From a checkpoint of a small contrastive audio-text model: encoder arch tc_resnet, text encoder layers 6.
Rows from block 4 of the audio encoder, named by matrix and row number. Each number is 128 + 24 x the weight over its row's rms, rounded and kept within 0 to 255. All counts start at 0. Numbers have three digits each. After the name is the row's rms in percent of the matrix's.
# fc2: squeeze-excite expand (encoder.blocks.4.se.fc2.weight, 96x12), inputs 0-11
fc2.0 086:144141137088109121100176121158116112
fc2.1 077:122095126116141157121111104082126088
fc2.2 062:074118141089140125139118160130110150
fc2.3 128:170101121115101180116131109117136122
fc2.4 213:108135176117118129116173108131094111
fc2.5 077:113096118165104136142148114096158157
fc2.6 075:162144120107125141087145086132135095
fc2.7 058:128093124102098132091123086107147122
fc2.8 047:102148122113138083110116151158090138
fc2.9 134:130092129192122143125123105128116151
fc2.10 076:114106107099113132106130142162095170
fc2.11 049:124163136163116144162140146159136164
fc2.12 088:128101114152077126167138117104128107
fc2.13 091:138079138091090139137127114141118158
fc2.14 064:145104108120100099124114107118102178
fc2.15 042:111132150150160149158151158132171131
fc2.16 149:088122132067142119139130155134116111
fc2.17 086:162146144154085161139158133122107128
fc2.18 117:105103126117081126107127105167111153
fc2.19 080:155164133135170133127115107081141137
fc2.20 082:108104109116113161130119106093162093
fc2.21 074:109120147129122112109108106120125195
fc2.22 036:124132104142115094132121086091138089
fc2.23 151:121092107132083140161098130131157121
fc2.24 176:136171130084126111088130152125150135
fc2.25 067:112144138111128128097065118099128136
fc2.26 125:156100170144109105134147104162109133
fc2.27 106:130090115102122108141152121182135107
fc2.28 182:158131103157114116104087100131162131
fc2.29 086:129114078130150092163141125147147109
fc2.30 073:091140140126149125108093095125123082
fc2.31 099:116118158121088167120135141102130087
fc2.32 094:107092101103168128091132126129149147
fc2.33 129:117099121084134095138121164141138162
fc2.34 136:095137142084091101153137145114115116
fc2.35 171:070110133110144108114145165148128127
fc2.36 130:127099107149095153182145123123118134
fc2.37 070:100155120125132125103109110093099172
fc2.38 076:122118081122104136182104124120136143
fc2.39 057:163142132143129149126136134071154156
fc2.40 050:165112107108130084096138102141134105
fc2.41 089:177120135094103150147127168140120126
fc2.42 094:138109157177103146136115117100113158
fc2.43 086:111132126086178114095101138118122137
fc2.44 031:123114107101116104095100099097120097
fc2.45 082:112114149119150167096161132112098153
fc2.46 162:117083107163109130167156108131132130
fc2.47 092:123157144107112147160133115135145072
fc2.48 064:117147090093139108121108114160135167
fc2.49 049:108134099113129138102130097117086086
fc2.50 059:131101142098143083103109138123102096
fc2.51 075:152059149136128128148146134138125143
fc2.52 101:131083116113139119142085085111139125
fc2.53 072:137092142075117162125143104111130142
fc2.54 075:171146111142135080136132143148151103
fc2.55 135:191134124136140146091109114131108133
fc2.56 112:093134091138153134107126118076127111
fc2.57 146:141103086134134119135080129150149097
fc2.58 102:102152167126144107100093128125091122
fc2.59 061:103115092132105092097140095113124103
fc2.60 087:179121128105119083133152139153144127
fc2.61 065:103132142124111126105121093089160090
fc2.62 150:130125109147133072140093128129168133
fc2.63 066:116124130102117126120132084116142068
fc2.64 121:151150115143120172131096132166103106
fc2.65 058:120149125092111132157160098096125095
fc2.66 043:144153141142155157175145155114149145
fc2.67 127:113126143121119165150142117069154129
fc2.68 151:118111120173152112133157082122104132
fc2.69 068:087110127098144123139135165148101096
fc2.70 066:162119103165114115107167160118140137
fc2.71 124:125120114069101130157095128130133107
fc2.72 064:072114105118104140113129099101109125
fc2.73 085:090148116161140130114120153080107119
fc2.74 060:113091095097155134092134129133124094
fc2.75 073:135107121122118127122140082099112181
fc2.76 176:163136119114105188123157115118128115
fc2.77 081:109120154111140137108188101129132106
fc2.78 083:126107122163140144149122106093098087
fc2.79 106:150118101116088143080103141149124134
fc2.80 079:142147119085137143125114122163176144
fc2.81 118:108143125135128126140142146076134181
fc2.82 096:120096120104148107073104149143125117
fc2.83 037:115104118086088106103115104116155134
fc2.84 074:160128147173128153119117092114114159
fc2.85 062:086115105116106118168136125123123172
fc2.86 065:140138084130135152148142116164163158
fc2.87 092:116146148099125161105146141160124082
fc2.88 119:153114112130129098117130110189109150
fc2.89 084:106137113187109129123137093125133157
fc2.90 088:179124127120111160139158132106092114
fc2.91 088:091105131126155111097131170125144096
fc2.92 097:132113108148160137131143161077141155
fc2.93 066:150107097103116119091113124094108159
fc2.94 131:120114132135153061149133102143113123
fc2.95 132:130114134104148173144170128135093107